From a checkpoint of a small model that predicts nearness at each pixel.
Model: 2.99M parameters, arch convnext, norm layernorm, activation squared_relu, moe expert_choice, patch size [2, 2], depths [5, 5, 5].
Rows from block 3 of a small model that predicts nearness at each pixel, named by matrix and row number. Rows with one number within an expert belong to one neuron, the router's apart. Each number is 500 + 50 x the weight over its row's rms, rounded and kept within 0 to 999. All counts start at 0. Numbers have three digits each.
After each expert's rows are labels from the 100 images, of 14848, where the router gives the expert most weight on average: "peak on" is the class under the peak. Only what is clearly more common there than usual is listed. The data: rendered landscapes of hills, water and sky. In brackets: how many of the 100.
# router: router (model.blocks.3.mlp.router.weight, 8x64, trained with AdamW), inputs 0-63
# up: expert up (model.blocks.3.mlp.up, 8x16x64), inputs 0-63
# down: expert down (model.blocks.3.mlp.down, 8x64x16, transposed), outputs 0-63

# expert 2
router.2:476460485554512504456373425534483474543519573505526489473524486483519515366545546438526527445534466483456543573401500524520472414528501516456455466512466342532490568453530481452591506556466513
up.0:457494505571485577499407476539486443493382497461474468502528478560566587388540528481552566455524475469529531580450523469464474537425475467467549433549521403547538550582501519484583452457550453
down.0:517587535480540436528493491442493501553463504469534557536457337429475406480482507556450522463493448411533572436429557420539462530486557517507513610514487482538542533424549489521473500537469418
up.1:456463569559527490438524511456514449566691554469470511459511533530518546440502484526471516456497475561458534587436526533420435408488537453447574515488482434555462425511493521467561497529446554
down.1:447398447471572479553458500518476454459407459507406554615564459579519461505515498509503495557345588477467551605482500533472448473509531488488484541480520490503509505551498432530460499408495479
up.2:579530468513533390481506450480456547495496555499537567494547485551441495428525510509599436472506496447434528538574482487561532448431465519444440486597514554578518547429446367564545456514497456
down.2:444455545419467573483449469520447467514513535437432468585502496495420559380428345479519532464531529548483518490539493515464481543470489486467526463495471594455523567434505511562609505547545466
up.3:595480521563434472473516438428525481568459582487462514423486444498477579405465487393482426486461413467546476577477492547591456526530476501545543539541580490476506509547554504553457536599454501
down.3:589574561518432446527541439548522446438500520499585486524566551481510568499415524392547563413508453485524489441545520436392437519468471548491435470540480566495503523568503502480475588526549436
up.4:400544612474509625506409489478435525549445512620459530459543516511596481483605484448413486483475523463466430548507547550528491468517483545490421463527528464561490550503523464478465477513471429
down.4:455534525471522453547518389466463411475548538610555541501587479464458463413511473426525401520443544426540539501468506475541528470553586560583468574541547464468481500497463476531403445477483505
up.5:548485482479498457544399481525506508576492537432533540508431449474593512459591524495457517522542375518503522485364493500594537469439563611498494466532460495550501535503514379453460508545488518
down.5:512525468537546550408551506540513459477469487405577558539535409503518478492487517534453515532639389590506462480582418518509547485543534493403450437430546485474503472479559570494481451510444483
up.6:450472559529482499464383542535546529478468601546506476421499446499514516488427479490470490457543592541474539537431497544480484517543438476619577486500433470537546542565414468479507595480377501
down.6:535583470485546469537517616509480547505508514519548534466531490515479398444517539530569483397541563592489505555445572515487431539584480559538541431533529505505499512496459505565531413528386400
up.7:460532509443422403461525574548513432486601466569522561482505652510553528470426458496517503462439550468476512512482499499575493523629546481547456485499493467512474539458480465410547441527494418
down.7:490463534539450438601481453560573469548465555538465445503529560472548565603523482451440545476433443539471496462542446509509536539626458611482573476466464554474433494504563434512547532522494570
up.8:553379474472445505473451461507549503442474523534482499573466564580572551466578496440504531496501525485485459469448542452499483492564435505491399464564438526610525568485515387500542617489534458
down.8:438567442370554385481441517448483465477472508479426522577528566559441564469470558540498468535550509477561453523446523416486465491416583469475438466484526445478505438499573533414495443496525497
up.9:591386527523515500485498514476548560515476516529520493423591540554457548498530473483440499517535460543510513484483559546324472457565548577443490503430477459412480594533522561461458482443451503
down.9:562570529577438401473576485488532435570580500431468459442475565457501494521489511463577543421484500559532454420501469494508428574500470421526515496449445403422493517526493527499532506491486629
up.10:532522488528524499518446492543507591495550502467432488387429539501500518460585558494435484408532406500501537509453376448447494481546538558529463485601468529462450431513535592495534601464555492
down.10:430386519442430594489583536487564490502442409504568520536506607470504529506538407487459530566517531555413487490435460425524473517525500489523506535565506553432547617490522466565511503515510458
peak on: steep ground (38)

# expert 7
router.7:502408491415512542478497538502530575572460416470457500526467514463617418485477484519475428533594482578518491452464459497492470518498444578453444547528458522475556546548571463524467606448470611
up.0:519539500596462471514505511494498522466479408506448467450444530444513452431512461501562470415489441614517487603460478532537519487483532446588574543529489582451477460620515435492515600517544427
down.0:558420593452468527435509546520510531462536416482513455570487565479493500515516471494427524473596617499461481522539451506469530534450587495527482370625474549524483564528467575548502474482452455
up.1:465527473461540470516497422584509473576486518412520526422502343422550527485505511554492555497550415493443512449495487511543513466492502432443498516591519516550481526555480454550428607613517490
down.1:419545536550460504561554573592456425482475510545469510557603419467538467506483554600416512507549379545542500532525472473473529524484490534565562452429504513486496561441515517572428460477474428
up.2:484453502459484498395397556475548519518507542431467532468548628369558503432432485526459539537577533525473518476400487508478517490580497552460479569445481524513495548603519517406525504507491521
down.2:500610493468497526470491503466493476480515485439422497490577506574477610441438446505630508524588553473449463437473555523481464580586532538477464509465418474485519457525546479479493494404501382
up.3:559570501476423617542525494488517502509456435577491435430393582539554533476478430508424488444518515410479423550488457471530506486538447533566477455627498517571535552505482528502456572515513480
down.3:463536494444527433543530468503548586474543479524431571462416575591394440477493528549474490523506430464547506521430647475468489487469581542544508609537427490563501469500498472548504487474550538
up.4:444423536509536564437484536504470478456391521551478521522491494455597441493501449617502516531473533627485492469456570516509500452490465471409467492525494475563617501477491460539510486446417616
down.4:459550532410518446532478473515459495567522502460527496521506510507522487525505475467529539532402591605514544508507532518450512540533396375490555482441517531501365599539516437427484507463594553
up.5:453498473430505540455480595510536581524630518516514517602511484477551414517489472472505526467533423572526516464470379529495497557455496510475523525482478506522524478592484430509385463440420594
down.5:495341383503521464477512502537446518533499546515564553508519503493513478507581523466628523526403530596546501453509487476543438507564549446468579511535454498444560540582464480480418503503465466
up.6:541340554507527517438484466536478499542415499541476455432575501473551655502500524490487524484477557506527490580518424517604494510508525478518423468412493405540505526429533449485554473498508519
down.6:601418414489502454479525455486547555401518492521483532491511489623509475475400530444409483516524432466456521496483395547393480461483577445452549490567560490515472524453463469573493488471551479
up.7:494450414411503510559572541513514578439441478506464518537500607547569548553507468461578398541464467572442455430556447417521464494477480499523496518612420532513507564434544513479541510448503488
down.7:550491389526537490641482521509470461487561563575450497551522434484526430537497543523457491430489475477534547537559471475427506496443545546502444506473577461576567473581512509522402497567582426
up.8:503433493452458505480477440503523560514432453502500550511466457495650422463504500446426488550597445595484480449531460550540495528598379502538443619490487517502462523509523466538539528498477572
down.8:412567433419584455403472436549487575583502559571484551428564497515517512494503606492562411539461480505477586518546485524492504455508488479482476560436513609514492465536463414474509496476557500
up.9:458491511419498435503496532469532455533515467431524509411527499560424526518451488515510527544478507574629523477531477492432444485459594457497476484505458450533534484573512466472507713448534488
down.9:474518431457572420477443462453460554539506500557562401437489515565522467492530552431445580522538536599530465528504537507531490515502445469470490621427411468532447481528456472503419437543518400
up.10:420489493393580580515504515444501410603504403469530506513483587406561459492476467442591476635502573492468546506513513529496546474461533472498451450498515492460547565532474499536501413525494520
down.10:471497479383490517597483540462470489387562459519474550524545488528514518433535543508518450547370558452447509520472405469462541471507517624461499535525559464427522427455497487550443471463536426
peak on: gentle ground (100)

# expert 0
router.0:532466492471477518551522584451452426448602509489509430480522569451468481525486576451500466546429402475527467447444575476445524509487547565447590474568484576533514588565507484506398424482436486
up.0:501475497437463502627462448454480437550504521436509513527483468523431600431597561483520484487463377416502525494534533472416478498442464550488477519556471453605571489508514597484509526506580534
down.0:444454495544516584439497567524577464448593541423461495481423535455537461487544573539497511466562482475520523458527457470489517506416485502495556546637515411543552454522474548525653469509500490
up.1:545501530426439560488488465533548552542616505497466502426459569481562479473473481471425521497517491468555471489494531577399517516495544482567559488430543511378435540504487547449491553529344529
down.1:361491546506551497526561412527530566454538493548454440491500573478461444476454481535524434477477526437440573469490462498527480495404513523527526422587505628525438537520525484542512545525623477
up.2:553554511436432450473633520519526465567459429470483497481496458549475441475513541584512570490500435572538520454376563484480550489528472568448460480496527475516548440483499456585439596454453571
down.2:527558426494544467473460442510568452497454512592537390487470514422460483437523440524577499491491596550465562537490486607532549505532525546505424441452427538500519449419455574493515435405516522
up.3:439548445442469577523417452488496625465500541550498509539405508528464634516501472534507510460447395476460510448512539478553477496560561570538435510624507503563463514488472521515445479511486417
down.3:593503561610489523516500453473617539503475484469494463488552433506541479601469512479467451539549442469519428428447554556539549461527488410599537554554434413483458482480527550518536517562426499
up.4:493434414430489529542570582523509457499595555494460534379534546516621455519538515499548480529447357502459538510438539454460484502515515552459509520495456472580472574488458498516409480540471539
down.4:523416499524481476493540552549485440479527472589521496593590456522529519511482510572478527484397492471475539504480507517506461507572515465539579446508461363541646551499449467561412566475497445
up.5:495567504472533526507597484480495474489589458533551550464492538421489465546476548468523403535465320479548466506474470494451511521505602510514519472352556486485477523555512579502456457517460554
down.5:510537512427471505478519587414564429527457524448460458566378520474541552393535472517501515455532493550454483543399484500506434504499582554528574498531479473543547484483537486501644474499456419
up.6:454549450587489466519541508506474400526534489446455502360449540495441507456550539530586491547481447527461526561482520484458555553493505486462543513576495573625397617490476448495468495544483486
down.6:495464475562435563522416484539582545545560421476526419448431584519548572466508423465533497464408470502473491502517528516489459526464361439542449483508405509469528489469510582502575484587493514
up.7:488381464527540527509468488460510470506533536540484502530538484485490491510463459416557527519556570570469444449483551522460499490544526560464340528557455560506508461527620358545547433516537464
down.7:574531542555525474511562547469526487500450519449477459511513514489526600452444446532522558494544493469544385498523477488523465511463478560371520491496498576477433358614540530520512530513462382
up.8:557596408485458494466578492511411549452642571535509451503490481482488469432531546560464581461498516430477476527415536537496545542473497513504549461599566540540446489566433446470466491447458466
down.8:516455461498530568478468560537551485501499484395501509442502556490502451441514474531531472474556605443505568566455553535437540465506636509486430469554558516525357446541452464477419458453550485
up.9:550497459519540552420596462489525557408438532500480505476438379429456479487519503547501508461397527560548479542399535487578556490464498445524530567502460505518544538540597520551471442425566461
down.9:468505488491487524509461567583393559530545490553589582533530501524534430500465587478496539526576496482461526403528499517564459497416487516444455470458475541509466470552531442555424606472614433
up.10:579417497546518430514602481493445514519579494461505518506551443504416512538390522569515554473485409498544562479486536435454495459430581464499469569424506523548545483533515392472567448523563541
down.10:542502507592522413537522440516516527517362568462451458535522480560458568610537518486467467541446528453556444554407497456554468451528434615531445541477486455476449559498494495477469536538441543
peak on: gentle ground (84)

# expert 5
router.5:458540570582512506471504477547450495505517492481504487503496442488431573563378433478579528564569489463483406523615482545506490471514432380586526486486539412554434484447542497502556480563522485
up.0:458439546544557503498565464399504534505581468503479490452459422484455556471472522460541504506539421501529504591517467565451514446419577437482524571497501497421511446574473404533612528568495583
down.0:546512485547663502609497621482452512547498550502399487493489531471473364533475553484458484547457501501574438459463490543456527511505452532471536507471500514475470408455456532449507457485469592
up.1:443476531523515569476498466510505506490354599517404516510531500482494480439509502498567444495478555582397421582531585504475530480491443434512521535482533471499514552413480455587611458518547476
down.1:528493444441430571542414494476522480515548479484536498488538531431541574429436424453468484505468530615452529544622377472481491467524529491487498553492420496501588549473492477439502419470496411
up.2:580525413462536564506599526465474460471507433545461503427476489492382537516528470466465538549541540565525597408551600495458480478479513484418526515604526552475526461431468429445472494490521436
down.2:484528523509516537450588538480500508545429466558553510432447432518418442540543600523495411514483401509423486474525440461513505507531469530611543526536530564410434539515547423477577563495457436
up.3:333539535423505560501541416507521429513419577545457523457516494566471493498531512497429479499458552531418497474520490497541494555572466430540494475520577389610473484495542493530579519521510469
down.3:479455545428460499486577465548592560480572436458518480497600587503458442448501485473492515541399527424515515491510490590518462470521369511474497519541501558549566583480484488540428568502546419
up.4:538425393647509508564437501550457453582496477458522534460505491514523525472508535467581501486529408487522456509544430564481493466526499550416540509483488447573483564458563406486475487490621458
down.4:495495477495529454484524488532426458594583587520520500486455483438409458457529446460482588434498524510575520511479621563531459446491538520494514656510489493483578475480507492616446461521464544
up.5:555495456531487482585602441570457560502450480560544519351490546573485512511482435557482523469535480509463444482552493510532453429521447548506388469513539407508474535459526550519601431556483476
down.5:574443576619499507561544552545468413495550516455454557478470494524621441529500439484608552424555573467509483473479583503533490468444502579482578498486490529582522470424517440521477524469508501
up.6:460487519645502543408460503503427505527561522476447462500529506387412533498488448496555554513524526517451468533492634533435527433526552429491524455390554456528505462566453449499535526506502551
down.6:477464456540437503452511443439544584458492509536466515560590450484510545542542546456472518597391426498512556489455472584498579501545504592519628475569576490484569494498494513477426550464548518
up.7:511459403494521456535472505486460474493494572471508491428519513432410531545528526559474580537578533533531539390457533539449550504574526537537569503550485473445570442513488329432504539555532507
down.7:485411523535485504533556419541512494449424563591450564430487506426513609421507553492490420523494483528419451474500459517440520497486506485447461559507460533504439514638471458420519484401474515
up.8:621516443539456480473511487441462455480482459606470493407530544476489466595402464486545452578504383544527485508563507464472493603501461445537498475447541472542494628507537450531498533529539495
down.8:486486535627464521501443508507586424535540546348489498453439442564502520564479495500520440456585548486493487504505524514555482549496536508533498504543502459608520348496450484501487535481496595
up.9:523493453574435499468452444480458488490662523510565514572510510516475508576449457496534598479518450499581530611491424493452453432442504446512524455508521503508452539590485436471502461492413579
down.9:477553511456498511329520459468587538422454414514434500515533505460499527507441495506487520583444487431524468543500431509467416502508505449594500545575486496516492623433431547471503444453468496
up.10:533563547445522541423448524498478505494488525446494510544531574490555521417547460450480646506537484523517378493390540547452436524487465452510510487596552511527523421486554388471507551529507443
down.10:551476444615419492525598531507447436518526500498530495522544515523575538526427440417529605449531508630576500476474613484457439516493504468490524458456489519514485527569530456420466500522556448
peak on: steep ground (60); water (38)

# expert 4
router.4:512538559485518587508508480505457602487422527464536539569593418510430519652488573513467460545474486416564504471505507435456538443486484503510423504495542507531452442566506553568511509448449588
up.0:531543576626536433419443478532456512439488529434514531545576539495524471486463490431550493462452418465506471494551551497468514459521505458453447557522545420556491466450518444518530640445503608
down.0:454512467500483517578392455468492494578613407530470466488484577494538529466491484405568415471501525496439442470538428525489488554422514448459516479414464500536471484521499512509494533561660523
up.1:570437517406499476492500505442498512550426584578468503548490388623448506538472491469485506495469420545506469472603567467469471495513617514457522533483487519617475531503558490525507509398458495
down.1:476509474418559526525452510530492524503531464449492593449494524559448441534491514479405515479560523550490521521532592487441480435495373531522555344430433513613539484569509485501489564537506507
up.2:499522583574522540435488427575453427540536555502562493527531500520514464507552482462471534498488417401472491524534543564501538463502519449529476463374463398625481465499509530565499424501413569
down.2:540559538564456553470548449475570455457434542577548381505459580423486422481519479478489448593463478449560520500550407491480506478528476576490465553506532567467542505430457432485561444461476418
up.3:452527573467469487516490439443508574551531502503487534612517548502528471486494534506487487523483440518535550524481557468409529485455476506481379522553541476575449442564520445584463516447322569
down.3:512517399483550470464581547487508550498474463586585486490488499553526449537483555504518572602397493512461513547509460500584471531453517476493482495598557419489487529588430518458557470574535382
up.4:476517508521483524570446365435520548472645473508482551570472514601478484512530531484478444515516385525534532522494466477433525482508411530477418445534499516558479537555525517583488417425527554
down.4:507484541556486579494581514571423549400432471535587430585519561507580580469542464542505539551523471521459514491505424475478445486479565463465448500592445502431545520494573548479477455603464495
up.5:557519455382544517542566509503495521515512481539408502473513473571518527459635497485492519472434433508513476382544582456490501518547384466507543526466482429637514553472476507450521487449546514
down.5:475569447528527513476506497565517565592484588450471580438468566478590602500520555487524464504463475490611390506531509510476452476524502590499595519519561506385538487542466549455479497564481475
up.6:492512511470474494536498373400492474503513499524557459496455559590537446546461505495533511643483489507507481417510426501500523535602509504424407449553538523585466468534503470567431560430448534
down.6:547552572417516476426463559518477544497446537475550487532462547520515496557562442552406634474531567557436481553463487551483454460568447479477455543476430568407475519510555553493478552421446531
up.7:497443473519526474508571471537508477312449487528513470488495505439529471493534494432535486539463431524492450479568531479551578536569475418482487458455464493597497427579540566583595467478545548
down.7:428444504476398606492477457548434521576458475483462562511507452551575531501484508580548464469511433353531509503541488523422451554436549551501467548476405475582483453501539449441490485512533525
up.8:482491486555511530490435466490480572443376611539433516533481498505536547417505507568512505445474521567397544543510589472531493429519491459440573543552494479540468450498535407505565525457589419
down.8:580437614533532491617490499459479484470446533415575537486486513430449601412465476529513463367471546517545428478429540551522542505543507528462534528494485456466514587525541515506500409515515483
up.9:515470569324446466530550577500517453513474549498480551450508510581483493488500539413477464511544449396510498500512475468524481498517534492511382548503486511539559496432591459576455613557525503
down.9:604542432432463518509467475417611532525524505550504377462494430519484562473521588482532510416474545495500450566416557452577466456471485487449489481453550444476565459496446433579491502498497438
up.10:475498385478518575508477496442497528460377440545476498513493578458527409578466467571527524569625442566465514465478527494434511471491408462555523487501508545607482512586467449555499509495526490
down.10:563507528480537456426518453440517523532495557596452454618552496493429462534516542481491438440506436484560521543399531476556580463475507490541508587399519554557517421437496450478558484478451583
peak on: gentle ground (90)

# expert 1
router.1:530541511447465419521622496525503531399561503441514500475458533502382524545511524491427510486496468469551462395508441433414533572532585547546539532578502542487496496405422522511442491501529437
up.0:530519525446452529498663452467523519400502454504562498437460494588529478499459527496476629525533475475493517466550451550538517479537484531489440514530515520535409490492530389521416514547387558
down.0:428478531465476505432527467537464571568484432543470554510482418492463389520425516559512477430505508441515491567400445458487501526529448513519462526443478462489541608602423436557414562498491456
up.1:401523494582462484567677527481494538458531527527380462510456551454545488545508437514537453491520499564484406553538523487524430502488527491546465484449460548462510455419576453544414483493533504
down.1:479513463536587504485489443476427511473532442535504501492525554551471485571477431358456626519493540558550474565520548544466429425524473541454499424540527486495478483454639410514511543546492509
up.2:484563425512500475556550403504522503543625557474465510413442558489553456413507568482493508420488458458476488521427440467445495575482554519551533446577513516554444541511476560506562429445557426
down.2:589562512463496480554494555536606507510483502405510550393538453441519433468507417509499527460488576517566487526467655528430493502535487430435466468504480518557455435450492551522435472478502576
up.3:364536516487428537539536503523476550446510591486448494572481522578533484494560459531391481474524504460481433455549488437471455434521479537532465539619508491597430481516494575517554519433555429
down.3:509528490473564603485510506472464506412424530575430494553550552521430546570532555507532491535518464513500453437584432540557527442529449478494471567436590477457439599531565483471580518462592508
up.4:584428462458522436537503461553478418545557499530522512519533586486565551505489565470529605486494420425507433454534569527519484511554578497523450529437555440475425467473470396546451412513482569
down.4:578485499503515478517511451561630552467457542674420504522499486424487408510515441495518482496449559429513424534485467538554529456461540558571482505539543546488554526420535543545547465501503444
up.5:482376540400491427517525487437546586489567574435507533508512528520424416565514481531485481519518565537564561479526509383382489450500473491518583518528519561523455528461453435469505565482523529
down.5:526535532475490525579547545473532539458463560468513541501562477610525446411434568506516487487376412493516541513476578450434585473436503476466443469429488496506514402439526509526548439577457564
up.6:648385498524550516400525472444514433440404493522516418508570546494521523509430534582594572511494531545472455444430458550512495516508523510444547486523525511558472546532520443463456498548438470
down.6:425595485504574463408492473558415489493502502537459549512516473551422519494501570553582477470441507544472585459472411582501434434513462574481481435458483576415502439599478495458447486505527526
up.7:557415481527554495542502529502489469510526518458506457388465590425479521440536473457499570502540499489505506429524517507441463536530626492436361464532484574539470438458591468540535512611497535
down.7:295416595533484562480511453503475522501498473511542471550564440466486480503534471513464572464405527518522454483590542524503525521530438490464486529566518515468493572547503524443487550523516622
up.8:546501407483542600502426552451480523467429433517560476532505494537495467431525465478499488492494570576454529513508492518547509452462525542423507446578455484596506554434585387433519566576507409
down.8:552494510443514478532547518485605456502540454497537593516423545496510533470533469419529490552410461499425476567507522492424547454570574508491507540577528385606532498457500479532380494438554518
up.9:490532499473490567479506504499618566481503457585496523517440462482547508531490488524465517557469435441511483428481312500548496545403537513566476505468494502508455458548486532596432612457458545
down.9:458500553530505464426538535509395509568513614405491466511462509501488427491404506555530550540483503566559423438452591466428496530520576455492484527403507513489499425474510550534481429513399521
up.10:465412511464469542492558451451481441462507503491497446457472619465498511462494453463487509585510569474523537488528587518471527470589447563426633542593433549519569451544482522474431409458490506
down.10:440541490444547568437412466525442508483494542514523537416484474563469424498514524524446417526467547520550506556438503445529543511532471523487466547567433589503613494476527534584477439462468352
peak on: sky (78)

# expert 6
router.6:438524533527456415452627565472549527501575480503463492490499463553507472521422440549539424480492529489468508464533469494494429559527576464524549479449501372464405446361423504510523468514486528
up.0:580469458493525454494635546526530431527614458455392553463491535545464501503447464500604519491422504511538471456558469503437418463525587468527402476522484528530597511462475452550480530491505473
down.0:556466519489599453486501501542566528534539478581549597515467500566437521573624466543468539462522505494548435556471541479527443500528548514580578504448571464454416463530467423511551578422463497
up.1:478561456578440466495414475488426498515669576435516485410512518527468511481519520446515549420463555493465533577429495500448452467562503472559556507538498493576430509527429493472572518534555446
down.1:559525451568531512509499476579380531483647510441482480529547512502473448539499506539515515553571491481546474447475533421402540479502521475473377475476498468565389454546487512500429487507597471
up.2:422553462586492460520585484449473497466567554457455472497494466455430523510563486504529528510498437510498551641535597442405507430356435545505536557473477530545526504526502506474502494459585505
down.2:458486428421487578457538480510562501445495442534537460497504462464483532455422356488494411445441515540602569493382503530487448503521472575457520442534504501591541530453470488472509429509444441
up.3:495507472515492669536493571500520431438513394467529440443506554508502539578454500520554425534530514577509562438574449495480482543461542522499459401503521447546483444551442491488590530495417492
down.3:486621418458653519476438419466507424525467570479560516555545446535456467549512459469527463479482519458470510535455462546532493478497452505408602586478459517571503502485489567533463436470558478
up.4:453437490513475417446564472486543498520639554459490471439528459454472538418516495586526412512474549485454532527518595456500490466540530407480492548505518399583537533494493472541531461576604453
down.4:530547539515542447475550496462537430502459530535517523577404479533461456577584621508492497522470498561525520466421540470517570457478642454509537531494531455486357484455531452469448503453559501
up.5:537392523618458509421552435497515516474491449446455439492463505526509449517545501601522496448484475475460502562508411482482503624567519447454580451574487448578482530482550467587518550431490509
down.5:382455488452528523532530498443549501484435470501462555480414542492408441482557524503485548411577415543528557481485527516495534612526571521593429486510374549523477490490449463545539462475517446
up.6:450462504547436462483512539530479554583617601444440520413412549520619454479487485471439517481490597507476502556440569507485482547467499402532563520577489423514475505475427518454481484523466498
down.6:571443587423543487493484548465557461478402505527375523488390503465429498494475459504527514526550480477484484471518532442497504488436427535547417482568408539530508419501527494525592479586488591
up.7:475515493567399487519560544507478505602477625483510534452520526550463451418411513507496550599508488593458573425449559524463443507523567482554526418377517490503456495518554513500487456491474485
down.7:516524419364458506458460473569443423523449379452523477562465486472491488434612473486458481587576489528450546507451546504495504549466497504541460545525491395484451498483509457406428533471545498
up.8:518436482478426481545464466468504501562548526559474492563478437587556353425512521536573427563455445499541475523569402514469426523505503511565424517486547484531499499432547609451554481524525485
down.8:554506464567415475501549498581490521496433490538439552431422478469533500575502461454396470496628513550544558477449610468528511508545445429517492466508589524471503497516411397513472543460479468
up.9:484484536532502553445567498578470470533477560538517526436495534542599485465550483488429540420470551503481450606445473484608436481574490548493512477573548387545393510473492507474469468511410430
down.9:441570506537446487588524504457540582446515532611394491504475515439512526520459594466445506489438483512458532478530419454515507530538508588515551512471480615445596565584493532560536531561508470
up.10:425537588417420504437521515552531482506472469522438503572532559420553383505516479492570511618506479481482477525480541467585466616557552488522532486466520446523440511389462475518498498423492505
down.10:442577427427552514478398482483521448492484406436518539601529599514542452567544542485438424562513538564413519502538430469436462474432515551537492509554553504494534581509550506493546467524488563
peak on: water (34)

# expert 3
router.3:512525507510620516499549471551478476460497530592601490565490518468452438554531477443540553602513560461530501478523585609540557469408423454531503535458524498462555478453489508504528413559596478
up.0:457416444522559488512535511459438444546546554518517472510544533477438479408527481530493574563496554491433474449493493595579504490552575455438434547460495385500519510517461383581576464546512440
down.0:452462580501423515552560495449441608485501585523518479454474491471469542478524510441476555485488479532490581529529532501431486496628551525362506397478480542454514411523523495557482570503415534
up.1:515559406498519510447458493479583542467597554486503505463449546499384480534564489501485502477501381495488441568457503579452427513391481595599501502488580551506525543456512524489450515432550509
down.1:535535499475556406504568429567395589421435425445524473438503472423513476514431540517509467533561458462549470494475499497492515491488601587465471464552501474467578494460534525471462589451504610
up.2:538399449508562572515532477463479503484583543553464545505497512472500488521503478507494527504494545450504463411548533539414486437361512443524352575487539521430515452605503504527511491493603544
down.2:540472569611492438498579468571525517498455535588524507486465439498390540470493461538505490481530476464528468531462500554538491462574392535601472547493498578525528485559543557504503435642442497
up.3:492542409420539587547423519480477473478592488467485432485465546479549449480536534425467440492530546505502560488438571543417511506528432632524482446551594561445473518544473571474431487529462529
down.3:417526485482516446469478508477494527464488531449416597495567524467555464432506575551542514615501518433491467516511471605518510471469500581535407546586452376436521450511542532441469497446565492
up.4:494522548558426446450490474527506514494597586562513510446470503449420522522480460475470546535577403470458476525410525534518466520553450532505391533478553528496493470438458607508441600417583492
down.4:499502469543445445437530432526542470406526435484571538535542477487506540530478375566596530334493511525441558536522516456525532515561471487460512393492520510538557455503516495480464566558570525
up.5:418433488410520437546597418524524478448519446556478519483533506434565535480544500449547441622499472578547478527523509568517539487471533517460410523550535522458498498495519468539533338537533463
down.5:500604452376545498472487495514455503453433511546542566443542485567489559490527457501439478622500472434459558530469428486439507538525510532476469477438540489543531352590486459542460491465566517
up.6:523456484580552453557446473503450438489452553481458505466513488559444412573459515546583441589460452566538473517496521496571574505503534498496475444601497522476445580415530473485571392560455553
down.6:560561518527502530406414539467411561504500497497505366533499520535528545454459530429490499460509578536534541507550514570536497522466400521422506486506569480488526460485513548466461542518424336
up.7:405523505572520654499535400519514466545497578491455529563475502483520426468559455407472506474481545430480512523485613499463456455478585434489547530509456427509553470545519430511534506482571446
down.7:510455534592439552599450539475538531477408571548440460555528467467502537417434475490465455461479490485456496415465464451522567598467510523552552546630499485561438551444498448560488521449507482
up.8:534476483489528464521473414568503465513541556520525463459544491537509576562553584468508475565457420449479397466586510579622510487468453523479493444445510490550447563464484479532486357561455547
down.8:440567524495547443561442440443488495547532483500483435475496591453529486480489425506631528528562552575443453446521529458499494493382440466527457535416549484453556523493362479507540465515471538
up.9:469563417472463490611519509498556448526524484536491515464397591547483398505498506452442495535534518479506478525495472527496543573582549437494330544560541455460431482544460464511533473525585511
down.9:485475479456480390441500442476422523503474503503506515458526425526464543603448605559534499462564471431534432414497542531555539453498452449561548416451503428471551566496489450473474514390429511
up.10:512453499575477554456682442534433470526511565527546500478529448512544441442461438463523534535481520422546508483520488479584497499455505486487507567395520512490510484549548393447503440499619507
down.10:544525548503502472552547453526476505655482545547551384538525469500461572452573595480525488492450434453500583534403522436509536502468469472506461565478524474566394481517459503536453572523476557
peak on: gentle ground (69)